config = dict(
    model='class-conditioned image flow-matching model',
    dataset='pictures of board games with random positions, seen at a slant',
    train_examples=48750,
    image_size=32,
    horizontal_flip=True,
    conditioning='class',
    arch='uvit',
    objective='flow_matching',
    cond_dim=192,
    targets=['more pieces'],
    num_classes=3,
    cond_dropout=0.1,
    logit_normal_time=False,
    norm='rmsnorm',
    norm_position='pre',
    hidden_act='gelu_tanh',
    head_dim=32,
    fused_qkv=False,
    qk_norm=False,
    layer_scale_init=1.0,
    parallel_block=False,
    dropout=0.05,
    inner_norm=False,
    moe='soft',
    drop_path=0.15,
    num_experts=32,
    moe_every=1,
    expert_mlp_ratio=0.25,
    slots_per_expert=1,
    shared_expert=True,
    patch_size=[2, 2],
    layers=10,
    width=160,
    positions='learned',
    residual_init='none',
    optimizer='muon',
    muon_scale='match_rms_adamw',
    learning_rate=0.0024,
    momentum=0.95,
    nesterov=True,
    orthogonalizer='newton_schulz_5',
    adamw_lr_other_params=0.0014,
    max_steps=7900,
    batch_size=256,
    epochs=41.5,
    lr_schedule='poly',
    final_lr_fraction=0.05,
    warmup_steps=150,
    weight_decay=0.08,
    adamw_weight_decay_other_params=0,
)
Rows from block 7, named by matrix and row number. Rows with one number belong to one attention dimension. Each number is 128 + 24 x the weight over its row's rms, rounded and kept within 0 to 255. All counts start at 0. Numbers have three digits each. After the name is the row's rms in percent of the matrix's.
# v: attention value (model.blocks.7.attn.v.weight, 160x160), inputs 0-159
# proj: attention output (model.blocks.7.attn.proj.weight, 160x160, transposed), outputs 0-159
v.106 103:097140153100123168119156149117100150128106144116147172149113121144119117111167103135093099117099112134112132163173084134083155092098103141165138126151133123129126149142149131143125114106142159127090094111131141143125120140152106132150146117115131127134124146149116109138193156100142107161133115145128098137123100118174189147124136086141182133138082116141095136104134113106148065092133183110140149159119093094119146120176140140136120131162091117183132120154136115105106100118123098
proj.106 110:160102118139147117125116133145172091105103129147140133100145170109122143171102137129125151164133181092120162076118180130162073139195169106093137138115085092120125116085127104158123119120139114116155142160141108090122140098144128142139150142141109160129109129131110133142111147173126129123121151104138151143158143133125083147107130151160114111140155097102162128127143125141109122130122167166106106124140153181114114114091068124149136176143155122105109173106114117137149132112139145
v.107 107:143145180163119132137180099130121102151125119153117089098130136145128125106107164108130083129160085137140121112138142129167109098126107128107107144090127121131120106118134110079103133133134161134179163133140146138135092153113172125114103092137051125129111073139095146090170111101114093116144114144105123164151159082161118148132103127169110136120115176159147103142112111136108145119113169131116125104126163136118111112123080104151151138155081132114156137120132126140148096132090140
proj.107 120:165157122082116146153107147121109144130121142098126153127143141101060098142115110140133171132100151110154138133161158124109103112103176144133135104156143149130146170151118139163189156176136130144092094129106093155138149138149098116132129129140156149181157150120107105142074154100137146119088146134132134133112133188126121120095111132104160121134163106115125171088137121102143124094150139150167118145092085092146162124099122146109105102118161111141115125167117129143147108110122123
v.108 101:094159111114076152113102180169110100114132132111141113164126147121122099189113162099106083106166134124120085125152105119167189142120159138141118101139125126106151151151136114173146136099150128156130114110168141105101134151117140134133158095145074154113110140091139171142113148152131121157156124129147145153099168109183137112119118163146123110144127116154156136132115122163174130112130120098134109149143088108159126094118101141145110135103089138120110111110083146104120131125091145
proj.108 104:138074134169153142143131101102119114152140127138112145106127112124099106116084144107140139124056099174117177095103143126100122144119097129137194134144134134142092077112144120095117120183140117086126140108117140161150124120153099138130102149113149121164123149144140126124127091108111100124109144122099114073138107156096135132118139108118120114092115141085112109099125118153119158162144146116169122138100167162121113177131180149133132099130131131116141122148185148126166131157158106
v.109 110:124119139096113136146147127152114069138116134153150134166156109088165159123125136146123144102117119145132148127114126113131106124111181171093134141121162143117116110136111112076127155158137093157130120151137099128131117164129108134064111080089124101146125148139158069108106103144145143134155169084158107089157132129121112127135089157112162144123125102105133175106127120092145130122105122103108139132120138141082173137108142130132163188127113156121155108117127136108167112102149191
proj.109 114:153147123153118134092120108126131153079146162124115089165106122128116081095102106132129152159142153096142123104095115152068179118133088098132107123135117129131112138103156153154157098145093164107156124091117141130092132108162153168139113164152182148161187166069130140121105095136169108119098094114136147142123098125160146144153134102143122122144103155152130138115151134134102119145130125183111102136158147123135136133135102147139082138135164132106132153105150140129114131117103095
v.110 105:121111117143115131194127135170167146084117130112167147147146115074163163137139137161144133103120102148129131174133071146157107145112150138108116101143114070133142153121120136119131152184146097134176156145122158104101130103130153094113163097116118144126137112117113177099109139069173137137123133161094158144134132120146107152122120112093100114130129156121119114099126147153137145114139065088122123144136130153111091152142122117164114120126148098144103113120152177123167107120126125
proj.110 104:145089108129107117088093116085119153160129152123092137110140117139072136128196140118079105148157101100145139120132155111146160120093073126108115133131122146142143129134148131113110102076125149101110124098153108113152129133103090176130090140106142141119098141174154113129159109160089099121132104127154104127106099097130163100109098143126153132157133131119164115141086115088116175113129146134131111141098087097151126101128106128164148146133133119084128135153148149121105154161107082
v.111 106:104132122153144166084123118128149129149113138084099166105111101081095158132095126125110114118131096145132183127110138122084143092126110122108149126119098084144094159114123160114124167118130117132124079153108141133125170106089112177127112170142123160124137123152149112106133137081089138116146151118135135141139139139135154089153140128138108115141170109160145148110146157100115144154133080148135170103121126139111121101158098107091152106118138115118157114174121171145152184114073103
proj.111 109:156104137136114103154105138136146075094115117158148113131131187147141092145156157090149135126125144122140079113113089107153117160107160144155166107157153124102186141166124163109145124124138145147149159135128101081108076108130137110115165075161141074135180118137094139138113096129122094134086125133150124115122143105075117113115103098099141126113105172109143128130123148148137131144121165124163140140137105119135086077101156126134124090128104123117099125131126109149111127138155113
v.112 111:136103106150094158144088095150150132150156164151110121138132151122110122090132149125150103110106167182147114106111117134130115121121107118182124104075127156115140137146128128186131106094169096132160127166105140147140121127147117101105137108130131159107149107171164135133142163144141120111151096123146134128116097135156130142101090180063103154144086172158091151126090141114124107119163118137117141146165163157096107169098120121153097153124135117130161168153141139109140110129133109
proj.112 105:117137090147149130075137136139131127100109138163136108063119102161141160157119134096100156129121105085098136109158135099158127160153106117140109145152100085176104141129137142076112121143111140141098128078127141141110124132105141179149141151095122137147138123140081128123127100129105113150086150133135132076105134084102133151152138119153139113142097108139172131141133127139126145126128126136164148136128121061145131090175098165121136144115107144135084100094080130149148109091149149
v.113 112:104158074136155143163143120094103122153149118111105116118119144114108123149142153132108132140131154144152134144114099120174169120144115124122124146145157138157147125169150106120161109112127102136103101114110096105136111121104140140084136112110122128086160116140129132127104124121184157161108123127127157105158181131151113147089186131130160077110124136147177127147150147077185147115153128100115130125172118110120140128157105162137150137112185110131129127116143145140193089080161126
proj.113 102:157132159171118142091098104136136160075113153107174155118120115140145170122163089125159119108133100127148131136129161120088115118124135120133081111127154068122106128079109169112147158167107107081085143146159122139108103129130147122149121105163141123135067120151154136127137143131115115127118162092155106125149103158119113106098133129088116143116150130113092151146108111131100123159110153139131122154104128139136088162148152110157100143114094132179153121149090140132061133106128132
v.114 109:106119109125127145163121157137132162125170131130170128113140126151126117155095119109167137118089146094154138169140117119160130130092103154091128111109105145162119100127096124140122118128120110152131094147150162106054100157106106128107115098093151162098131087146152146077120124127099135115144070141154114148140140142120096168148121140131149131079132130098124129114164115106090103160144111120132097140115100118113159172079123125130148185146151105134129105100090131133173104146139086
proj.114 108:133150083119141127108139107123086122150110132108122102110129162112145139093164136131106123128147096153117133141149135141132138037109142101125116159147126096097130162109144101139128088151162115120156150132141096143169121103140132146133103167126116159120149174153090126105150133148128107142094171121097134120091093124124119116139135116126125107122127144162174154136088125125145127053150146118122111147105161099131095112143095165167125094113096126088170115099144159092080117103142115
v.115 110:149135108088179163138155142124174138110123146138153113184121069117180118126085092129101140109143151125104140103155104151107113123165099149149133104128079163118102125121142171106154172137141118109115146109132083137087171156138164144152117109129130122107100145108148128173155086131115124142134116125160109113136154132141111141117134121094146101113126125126064109134160137119139128125169077125171166136130109143146158105095103131094156143139135138078141096101136152131123120141117139
proj.115 104:115135126148113086134094143120089111147134174127091134099146181080094152139148143104174102118087112153103131127116121155135149175108133076137133144131175183144122126134113083140102126116092102143113136167113166150137151099130100137120165143106125109157133091093097135116163093119138120119166121140132148169133143122093125083144124141160144131133127126136172107133154109154093140110094149114082136109113107111140063114151113140116090133157144121145159144115122095121138132144137101
v.116 114:099087115143118104095151099155120102149144079104165132145123148084136126112134148127130181139150146149115116130109121135126122067125111075158130156092122138166105147115126104120160130147111144148130165092135142139112130087094157136176142129121125121155171140106137061147109116137125133115108129137108120139117134099103142170125172113101138119120115105133109134133110135137112071135139109090105191131127123148191159135120132108119151138135070103133097126121096126122106170177119145
proj.116 107:134164140107106098147157139110140097107138156147106112113104132142139148157133110126122144114152088121133163106117150104165158126122154124124125148146096088085098134128131145164129159124140166073108099157105114129133114127168117096105095197143146087149184137166108114182142142102124144112144118099132135149167152177151150112146125103124087121114121141127114115149117125168170135138129125170122113092119090094083091092129132139128084103101137135088145126140133145122125150111158159
v.117 107:089105173095123175157121128096139116097131137169167135105147166155102108125110090127128149111142109173114135151119148141133098151127130120124089145132101156104143145125142117115138145115168118162112083086128133117122092162128138164129184107128062159114158128135136156176132128108124139115152134103101123108164131108125075171153158126179120129134105126103140115117154124143123135117141113098116143158152207098144118128100128122146120151117158145072154123120144161105139127137141121
proj.117 108:138135114102102107094122126138176138133115166104101109120105110090126102119138184099153145146110149130120159107144101119137083105104126123081156148146122157158137155136145084133108106144106100124135157161142092188098137133136129079114119120089170135112147110104129123104161118121114128167154115153140138133097104130157153132064093153116084064130133153165111096134102154128113111118146119125133123117086091162122143129136125142100093137120105152127088127126144103159143130175154108
v.118 103:130147146135120123177113111098143128121172113162101144165139148083135145127124131111117152111107124085162118096134156166095115158099093143088150080156169114123151114158146124109110131126121138109120129122182130099148132151120115159102134134115106170093103151160148156077131155164128128120109147147126107100161124143158118072139127187139181122117118145146130154138134141117134130144086121129119152119130128138117087156121126099096100085090119147151115151110107168180120116131176126
proj.118 108:106097158115151132058114134153122131117121130123111108113089116172113117116144104120124161160136109087091157125114116073139128110153189169119105119093103166095145109103122132121135096136130104145132104149103093115118121084128149127125145139143146103154122133123132128136138091103112122149096143110138123121100151100118160130126097091119124127139120134119113083111124135117101131091159182105167119138163120149111143150142156094160095161139144128161139087164103123084172189092125154
v.119 111:097131082115100126138096094109117143111175124119106123123137120120166143129123158118143127159140181143112111097123159161095146102144162145138107125141082120128139122135104124117181156162113071131135096151144168138137097106118123127149101154109095099169111124102106151146113143113102100106095108132136116135104107153061161109074157147153161111134104107152118136165095109168144138129107144139145141167131131130168138106115130109137105164092125127121141112105134084138168126120116188
proj.119 114:128138131091153108118149160136165113133121102125167099099117122142158109101164064142107154132125126122137132098149092120096116154116117131093107134129149161082127113125118165108120134118093187111124149106087072130134140123103111130111149125154139104126127162098131100127137133163138177172130110115131128151156141116153095140187146146116090127098134181111138100092141151089136130123142114122138139104126122097088134148137149135109130120172131145151099101139118148111087122110171053
v.120 110:103176120128107162105091114098159124091134161164115162118151142136128108115140113094166141153133138153132110109143111093146119109117138144102153142103127123130120131136116134140133148115129122155107110143151082150151134145106097151120118118083160072155177128127124137115078145161139115120129133143135129163136147186156154164098153078100073115129128066135107111140153141154152124161157127122092105152140127119147126143109116162157089104135113076121111127100095103158118152114090174
proj.120 107:151142099118142058107148127178114136130151099129190128161100123117138118123142141107133126113104129118155141122098144101114146125146119084135127092155095085100119142108172117122101150153122108111143107133088165128122115110146173147139149138128074162111108104138130124149156146131146146139154161122140130122101107095094140097135058172157130153113132156134160112147086136099132128080084113150137137138113109135126121135134138114079129170129145136128133148180132176122098105130168104
v.121 092:189115147104103126073123132138111085121152109121130130150142159160092141129084146136103101110148159137129109100123119146171151098144136091165112074094104104112129141107169137090176132126139116129094101128135160138115138050130105104105153133097144129131127094149132150142112130162138122101150111100105137144120122141161112161139136115142141160135120120139129124080177120126123116148144109148116100142125122133162145124198123067121147125096099173126107113131117130150096113111143098
proj.121 100:144117113138129095172130123135141136140155172145112122123134109122128106118166116104135131179149126102142126143130128122097061169116151103081119176161112110116100116164097151172088121123154138115161168142114153122176120152161145137190098136164123123120167193098101117138146137114100138113105141169108121145132132117139143126127089131125116150164116106145127122154162131140115154094109155122139165142096129133125108091087135136146083140155139100101172147117124174126119146095131141
v.122 110:143122119131089150132063070128122104137107124112148166103149138129114075139183122122133145103120168139119103151114141150163152144118121094130143145096106171103119128156145139144151118124132126132154098112140146174123137111156141093162091158151117139103133142098137114103156151135133101151106158147114113078099126175118149097175107160130163109102126089121130120100123170103130108153072114141164140092119131118161072115150125144125109126094157114125143109113124103152174148130109131
proj.122 107:139106117143158122145175141126124138158134129124131098166104143144131108090108142119099131128116107087164164114163116119083122142132152149135130098138147085115165126120121098127094153132121123156110123140144148125151059109094088162173132108108107108174135123145098132166101085137146141091142086096142101160107125077184112108091118088065122134136145121115140154120152087133118159130156133110118114144138122156117134143132120119132140130107075114149127155111109164110087141099139162
v.123 114:131122085126101113091080135117101117118106143147093146159134115100132106131104155188132099081117098101133118162148134127107114150157067162115134153125150129123202123118147151096128104091151119128125097115118150074112111135147125125129129124138096127112115111112144136118097131102164127171153147134154110118137123127139160132124140151153140116147148097133123144092112131133167114123107108121140128114118102070126168101129099183134125123160158153093090106150165125107123174181086128
proj.123 105:137116184148117143141150133137151122078135117109171109102123083112108107124131114082126112171132129170110181112139132169130114096107180101122112121162125091094101128157128111152111127137126124135127122111127128149123138166087087169120117121149157124100164143159127140124132149160113118110107122118073128121133132140111132159081111088110123116096099121102132145106168113114110143141142126152135108146189118144134129181135123126135117162092121075133141169089131139137110082079160112
v.124 099:133086131143087110128134123118142126121153112099098139169118174116091126124173125083175142123151140187126144164155072107117153141158121131133140137109120116139105092133108136123154157119127092138127148147152117120179168145110098152159127098155138131137062152078155142158115099127086097120119128134164140149112131159125158169105116130143103150161133113135125131155141122159108126118140154142112111093117076160120155126133161128113105110115140148136147177152152167120101118110165092
proj.124 105:182132160121126127149155114135067124139121118147142133067147087120138167098082106121135130147131134131168111112140141164095145120113119134135099103142147174095163144158161130161120179112144151155126140131115141130127122073126147143129090168104087147129182144163114081156147131115166138133118124117100135129117162115166110080115127121149132155133142143153127112107115112133153094117093099125140115142112148105153125101105124115145161155175095144138103110100125068095137137151111150
v.125 118:132122140071109124156169139115127112124120183121144154103126108117138128083155158147141171103100101111134162098108122140132135140074128129129147096145167156162172108112126132114125110097149112153173095118149141128103136167149148167128124142108144161148104117112163134093124121131139115200124111133107149173156120109150116090133167155138109159131114132127149129143161127141138132105138116166147102074145138165134089149145123110151123131148163115058114119092143148167127121123121093
proj.125 104:166139055150113113123132114155129145160101116142168119154135150102107163143086083118079109109145132155128118117166117138134147100163105152136137126101132147114130147127097072159126168157130133134109154133117101139148153058078121097101179109150125126068147143155082144151152112122133143115075135134157135107123117113132171125119129148121167105127122128114131106137126110141136130142132132120090132139112180094139141126124138128101115095139128109175146155140092114100126124176117111
v.126 110:106157108125134142133178142142086100075121130096150150136092136132109125102104091120123158115083092101127133135118128092128132142158116118093147132123147133135116185110087074127135107126119135129153149166165139084120143149144138145199157095069118098132134120126101150100115133155114127148145108125087073118164095158119127144142114076102134140162140138111133101132157126120156101116175088136171136139133165089164135128141124126155118100125147151128125108131111106151149136108124142
proj.126 106:124130107119135131137058117117128155125108123153136132127135145103120118132109166100127114166138149162140162125131131141086131087091130137178114092135151138106168131121188133108136141126145134137068085134097133177091125118143130102084141137151137132079121107115156119135176134142152118118147119136105166118150107080117087122134136161120116103124144125128119120098136104117083172161083158141077078122140114173116142111118114149115136138103139128160141166110153155123099158137096163
v.127 109:134131147112107149076080138140126120101112065090092150152114137132131149146132105107094087105122136150133121126090113146143085142137135128141128101124157129130134160097113165131104165077151116124140164097118096118119157103148133089104094169060136156134099140130175153131158143133149140119111128100102091134191121125103109137137144108067141112146114121167082117161106107148163130127119138118126119127124143136112145166138139152111106131158113134128087151101136173119154124140096128
proj.127 104:119165152123159119162151101125157128153148163161147147121120107087137135116130146140130146142119155109130153119154099126167151115126164160124129145151104111135121141127127095144138076132118152113128128181118142113135115104125128144170170083172127099112101122150092114152057157105114096110117110127185145153128127122112115131109162159177123145127143146105169165081116160124088127115126177158140124157155107132128102098157110138162173132128116136092160102132169096146102158123128130
v.128 096:093156151119149190153157119125136130144129131135155134150140092103196136135162135139130132087159145121122111157190128146153112103126154073122123095127102137119154138124120183131132109135095113113132151169132133122134147137128141098106130117117148138125127136085127142089115137090150131164133133093135130078152117108155155132089147145108131185129085112185100080148110156122079168140133153156119127126133128133096154107109147103099143158167138136101158150116147133105150154138113103
proj.128 100:150132108140087126119109062103140107132102112104085115140097144111119133154116131107120116118134109123117137126104148125133123131150108132152130125137122112166143136124165129112124146146143118140159096088177106072131129141142083143121128141129094115098134167145122113208153163198115119105104107142145146179159105129082126148139127145108121086131141144122143127126144108162170120077099148150108164142111126092137129138133136164117127096068108143154121132134101120122113151103158187
v.129 102:132119122158158098118159175116086121113152143113141134092139134216125139115100090156085108137128103095130129130133145096116107111126137157129134131126143117119139116160153097123153123126163163097147138132126109065122070081141135115096192129157097089134158096138165124099121113161138128145121108107092136102135135132147141127112157109101137112122157125102112104131163133122141086114134077129137143141143104096151110130102139080147148123112101151146164109129098179130112134143105149
proj.129 107:104170115156107130124144115157122140140130078154150138095122134105126136136137117097142112091161144102119149090083077138124161161125106131139075098172080126147140150150122142157093098157102101145136104123144119153150153168111126151137083153097111170144127154135137117135131134107125133165116125164122135100108137116160152120163150097143154150145069152178169137133141123151153107153158136135141129113077121112141163163125112125099136128142146117117086112127117064123142121148166102
v.130 105:106120075142164127143119123108165132140124114114102126103103104104106127113158115098108090185104113181141083106122144166151145104111137113209149116178151156111130149162119117176127144151119115088116141153142127133143143150149156119142150148121128169145143152116104135124131133132151152124127138090196159075083122126129172086113105127119129166124131125135147165172123152117130112121117129145144114150111122171117131128112152175113131136148125144125139150155143141099097095100154122
proj.130 104:149152119104121040151104123138132148127085146098120100113144169133148134157149141092132136114133147127179150123080131111111103133111148153121130160112115135139138102140162108133107141113188170120130113154086076149173102125088121111105100164155141143126119129176137154107125116133119118103127153179078135169134118139108095173117147110124144116101099102068124141133122088123115145100126132103148123112118102133104140131140142129160123131099129147135175121122122160105137146132095090
v.131 107:107115127112116128116129134139149139095147105115122116088194124113136105110098139122138131175120154114092132107098157114132146158170123166138129148132131139087163129129141136145146094128076148138143068134129147126140162147132114153153119140126146114119108121110143102122120094136121156194112137113112093102128118162102123073101166138155107137166112112105116117113121159136132157133123082165155106135136178115210150081114097119118097100130153109159159119095121120150146136143098097
proj.131 109:126110144131130154148130114104101101126150158138120121160094117139101130146159116140118158089152139119158129135166127092151123098068119127132136146142121121170103103153107119147143131149158118138167181119135091148113125109150114174137100131137143144141118090179150108135131191137128092121168182138119128136139141132148174153163119147125151134122166138123116097142115139121131164081120171119202132132084088120138101106124141096164177136135142095102095117147165119144133138103138148
v.132 101:133169140161124135150133148120109110131099134130129147119155130112111153138131059171129117095129149126149094119125138115127082151164136117102166106115121106092134176158077132129122125139139084162113114128138123167104122105126093141107110163151168159116156074117128109129125121143099111150110171146132119142073152139103116085156101126115138115152154081134144100151111190127157133143122121168124100095128110094100130113143148129105142075123143114133101128101122084160124145159082115
proj.132 104:132104121110125135116134124153123119091170130150105121142135071152101117144113176122144132145130098124152116129149103122134143105109109139118075197086162126149100110101136114119164119157115138124143130147130095115156169116128158166146162139102138150132110162129152117106148171082129148100074115135131151109161098167156138139121147153150119140169121192159092146142143087101129114108133126086108129129073153134156113175134120146134090126178150143132126127091106118122144121115149115
v.133 107:151120090125097153110169157077122126116104152165126139136155137109139089113180102115148114173156162110107101092086152141168108179127164189130139094111126122149102176108128135125101146126116129132130142149150173174103127142123162123160167143092117130148146143165132115124151160142129205123154126113149125096147126133167118153145145100123082153137138102122098111118135112161109135117106108155089102147120122128111137175112100151128145123125123135137113116098136129138153129146126093
proj.133 102:124124168136136167123137131159167126156172118140128123118111153132138193139117105100114139097137104109121123167164159117075127155129174129091143144129132184125167127151117121142170153123198122153136125109170134113175132121144124126115090122114140094132136099183122096142100099117110116131135133122142094140147124102158121165138161075100134118088116146117107150127153114129178125139162112119116121098120153106126130144163156097129125124130155160154137150132103124102074171130111150
v.134 105:131106135130098102144139161130132117171140067146141125115123114104097141146112178140096109125131116160192099087176143148091146139126119110097120128159143141138137106093087156115127130135130135096129142113148180129124119107134146144096118162142100147114113115154129173117126121139123099075112144153118115156139153123146134074145099166102122117179116136117149096118153122117120141189098136127098107106087115119129122112100124074163114120180102143148117089120113098108158102151147114
proj.134 103:136103143140173106113131140136136140115147150147156111153072129117143143147148141110133161106125134141136173134096119141091120136130139120172115119109138103144135132126174081118087163105112132123119124158123110113102146120126095098181110118072149165131125100103133163120130135111187098112156094093176146139097071130124101152105140129136132154128138130123107148148134113158177084116110123099110122143137179173152115171126092126083150121104135139106129178131137158152085104135117145
v.135 109:141133123126154175154174156126148133108105104121151106136091134117135172105100135122135196126126168102113124114134132070090111174168134110121108149138105169135104121099131128152150152132111122171125153121125108111074153131129135080121104147114138142136113170101132151078128097104176117131112126138080114102124146124166119119088105107134130154119101153113106101086097139141148153128127134091127106090131110075166146106106100115120125107098136121161147119150146147086127151115132094
proj.135 118:129119146155186139125094117148126139139120145148118135145107142106176098117131155141115110094157092148126142188144138156140140133119106124098138094139133094149123140134141093152135111139149128106158117124155180116156119157120151147141143106103151131097150123166076114172117147155099143087146138060175101111101149114086125132146124118123097087091103130118119158143139168134145110115135129163145148122151132159127100116142128121129132175159132152153107125143108116217108130091118146
v.136 105:108122128111132132073123097157103108075146114146152117111092154143140117167152122114104126145131086144145131137150113141146114106108146147133101147150095128134152136081105139154115135092154141123141121092123135128102135120146156127147137150096121159153143081135132106118130147087178141079114112101138098145133120127117144118139151152143111148117184156164179128150118158125149148129133131121163068131113146165131138118072173090113177134164104111174091157112100161137089102124107134
proj.136 098:142128116121124124126131153138124140133122143090129182144144126150107178158117130117128114087166162126155123132065132138105117099082092083140140121129136112131137135182159126103106157120079148137110128111118144111157131129114127133142105139137098108110094144095123179166152099151066112140154146149097135107158148119155107149144181103106146104156103088125103151119147095133095144126125104091065104148143105106133159165124105139127110122096133187135129147109126105130168120145143135
v.137 109:145119125137122113176178093105199123161130121117086132093078175157170144160138110132099101115098135115136124096127156116132130128099092129134135166116135120137126120126130108120174151146128127143131092155135155115140067147135157151165113101114153145159128106115092100136143092103125133090162124162123121185129127127107100125120140151185150133134093137156121136148112100135135149128109121120112168115125154120115145113092146079077122135170116128095136088106092127117160136121139138
proj.137 106:171113165121151122124109132143103135153153151128144170183158112122075110148123134076156102143155153164121180107155115177170096121122173124185124104129114121141120133109138143122123122093165122127127166156148124148129146068098084125166126107125067145116127132140141117094139146158115120135130089123114114105161090114132161118153115117121138127130144143106143113109158167125113122134117150137131132146124107180096128170155136143158132159086131127128127132150191141139121145136161140
v.138 107:123145127177131142098116122131092121154150132150107130164126131102119129130117111066125164137148128119167108127127121153140172143119083118164095145100108168156111143122117159135167155152142187108083162124124142118122167108118176171165145168116103165145118124126100132103118131131138159157099136157119094079119163116132145168158121096135113158153124125158089130119127148130116108104120151126098121148112111157115143147161112159079168134146164140165126156147125091093154157142142137
proj.138 104:092118127120110139160130110168182148080097135079126135171127167109141128140126150147116127134133115125123122135153127084149096113140132145129153115107161156155121135150159112179116119143123098147142142126123098187137117147128107104116105085142184120096100141112120142102141107135162128078087123128129140147141114092140159139111120074092140098116127117116184141163144106140150154161183105095119136154141124101155132112139173097153104112096113143149128134090122129174116116128149167
v.139 112:156128151163157111135153139140156120132145159122152129137142104139112141132165147138132098128124123153076110109130131145127091099131156160105126143113145144149113130155129126068120123132106123134160102168109086140203159129088111123116138112096133154109100159140171129082124140083178127121129156139155111083096114089156098132103129137130141185139099154131095159146113087136113135105157118067097112122165143150135130131117136118109146118141150143133178134109155113127096147105164092
proj.139 108:077089101084130171123127144114124111135118125136107124146121147110133114095119102110152144140109125127159136138157153112120150106133140129152112137167134093101123137119123101167115085147127141107109133112161129126117119097132129089148142147129115082153135101160139126141154134159091130082139099103099146178150159161137071109166128153108120127097119127103159141110139126112149184146110148192069101113107108121099105120177147139134123109088134089128100162081131140124097154162108156
v.140 095:133143133108123147138159124124140112131156128074133114125095135169151205148119133142107106113154147144183135107174149148133105121131152139114106144132064143122147138140071157101130136165129144130166112149066141106141125135131173141108114106123141166161155139118112124116089114101110159113150079116148131139143113176122122124092120139124155094122135109117122125109121143114151128156124114151142112118171098107114175153112115154107173150134109119084133144110166137130146100113085075
proj.140 099:141131161145078151166111146117134091144139164133089131155157132106115088125115153099157140136152120084117151145102150075117141107118133125172154097113151165137095134111139143144129136091137104139135110159080139114108117151107117087149143113137080133132112124152090113099130165138123136114105151159162104101100173104167117125122149085138135117131134140096137105124150105115130118102089137123099115112097155187119106116142104151102129116126163104160130158129152106125196159134137182
v.141 098:133151138122118140131110145125143071086086115096113130104122143157138113161126138137171119102133119132086090129103133136155153088185132097109136131149127127130128160147105159187151137139096140072162124122123120125132147168141137127104156115075148126129110138145132110126110170111117121108162139165102105142125123139157083101175142113149159080157096104159123084133112132145133161137110141110076114097102076099102092129126094147112154110132104112116102127128126140146105130112100087
proj.141 098:124116125151136143136105095169154162168123160152104142129145108132166114106110154164092140145123141158136117156154134133145123126137089141095108139080177107115145121115146085076106121103182128146089101140163142114103122106111116112154122162173139129146123135104094154117171109128119154099099162109128156107151121155120125097105140144164119161137112176126105134132145119137138088119137097154154143144111132121101113104173155164148171116148149175113160112112120135093153096160130171
v.142 105:132106107141148133157151145113148125132128141101131124107109133103155133102123103116047098150090149083128124130147130091142153129108138157156175116147134132131168164147137113174115112149098143140173137087109143145098141123107152120088083131148132124162125095152120093116101133146136128120133128113097116143172110128128169131194119118130154153126188146066176113098128137162140149110152133133144122064132099093145110103127120109108136094152168115145140144129103126142112098119137123
proj.142 109:127103131144140123124140086162077117131161178155120075134151128166132117104136131117176162120131092139104137120087127123102123149135095122108088126144094098152113133143145116090096112084133145129144145161122128121172154145163131113169118155160119111148138146081164135131101127096127116136109124115142157118107197169133090123085173163107104092132079120178115135142125144081113118129129088106133144132126136121099104140135134136170151169110083125135116124147130106118134113131115101
v.143 108:129141110170147110194108110131145125080101126160129103157102126135108079167165161089150073129140166104091137159142140127121132140164119145142141085127139153135149112137133149163131094111124138089128124073180140129126123111104109116093109097143128140119109110135186137096137136111169123153101138128124096155108148091126092113136118132102132116135114115100152160115097148135122127131101093110120132117136145113107077091123141115152152175151101116125157098131079161150121154157147123
proj.143 105:118127159115122114092109122147123157134139115134169155142138171145120122139152139160139162132140115168162104114146136158113137134107159104138102128162164076130171129157104157124172132136124153148127121124098145121127124145135175095139137101117075139092074132152125112145117153149113126113158095156163153138149097152129150132107095173172143131100162144158111131213125114132140118122107111168131153175135112170113125119110107122149117117097139152078107116137146109110096079145115126
v.144 092:119106106094151157151116093125164125113156169132092105130118133077115115111110134147147123144147124116136152109111124126170116210140138113188132170109146139125170156102113109134096171114118135131131149125140125098141099185108112108160164115156123110121139078164118138110130130082132101079150105135150135107126150119134131123113098066139126146098105131150138160179157117155138123144116091147152161139102083106113111122149100137169108126100158152153117124126129125178124128124130129
proj.144 096:133153117145133106140165116145054107136090122106144121159131137130165099128132076165131110101138142127096075125131157160133174129092143087089139100113131130135119115150104119118154111084148154138138149116136127129131108106119098113127111123115159127118101166115125102124095137115147128137077125156115146175157109110130121087139146147142138107090148152109139106127111104129115118147152171092159128113168147110145149124116154071118136118168149073070091120128096110101100122173129147
v.145 103:152141154138161139136126086099110092127138092122083094065128150175136118099166105106125163114088098143156150161122117104118175122077103117155113114142170082105141145112114135129106100136114166120132110178071140147165106082104135127105118128126112193128088098132135146119159116107115157125107120149120100126128169113128158107141110128107155117118134095140122121165108175149140148102107135114148145129100132127150132137141104141106132109148122115133122118150103117117145105130113063
proj.145 101:102186131169138077132107124112168137145103146112122150164148106090094117132100137125143100113165161143090084132128112122115120122129145113091103141163103145177088126118178129135141116153127150133133128143117115131121152138095088130131124154099136100156146129115122108132132161164109090133123120143112123109119121145149151142118125080132110113115126145135112169161120081128170143103185104124078148160115101173085095125141144145130133134100125146106129189101172148150131120141184129
v.146 103:150122152121144136143115147104089124149101117139110132161124137106089060169130143140164135137129126142123123158065077087157106099102131110131136121103147105139100157122152118084116147120138140142119133181135159126084150149135149128125164142132093083125156134157109150131145134161107136111109106108078114099147137158117138139160105106138158159162135153072144115126116133089135163096104113103168152104079156146099106144128128110165110131173138126138133168118153161115098151136127119
proj.146 105:111112159123104107105147140124175106138143101103149159098116104128163148122131124137071125122106115129151103105121121139128152161123158169086128169151122144107156084121083140148132158128094093104146157129097116119167136124161086154162098150115142165124129112110137133129064124103152111134127133102125139141090098113168114126109144111119132140088122115154115165115147119108128126144147111124128094149151106124120087120126084123100114085051123124085119118159081103136128103183141138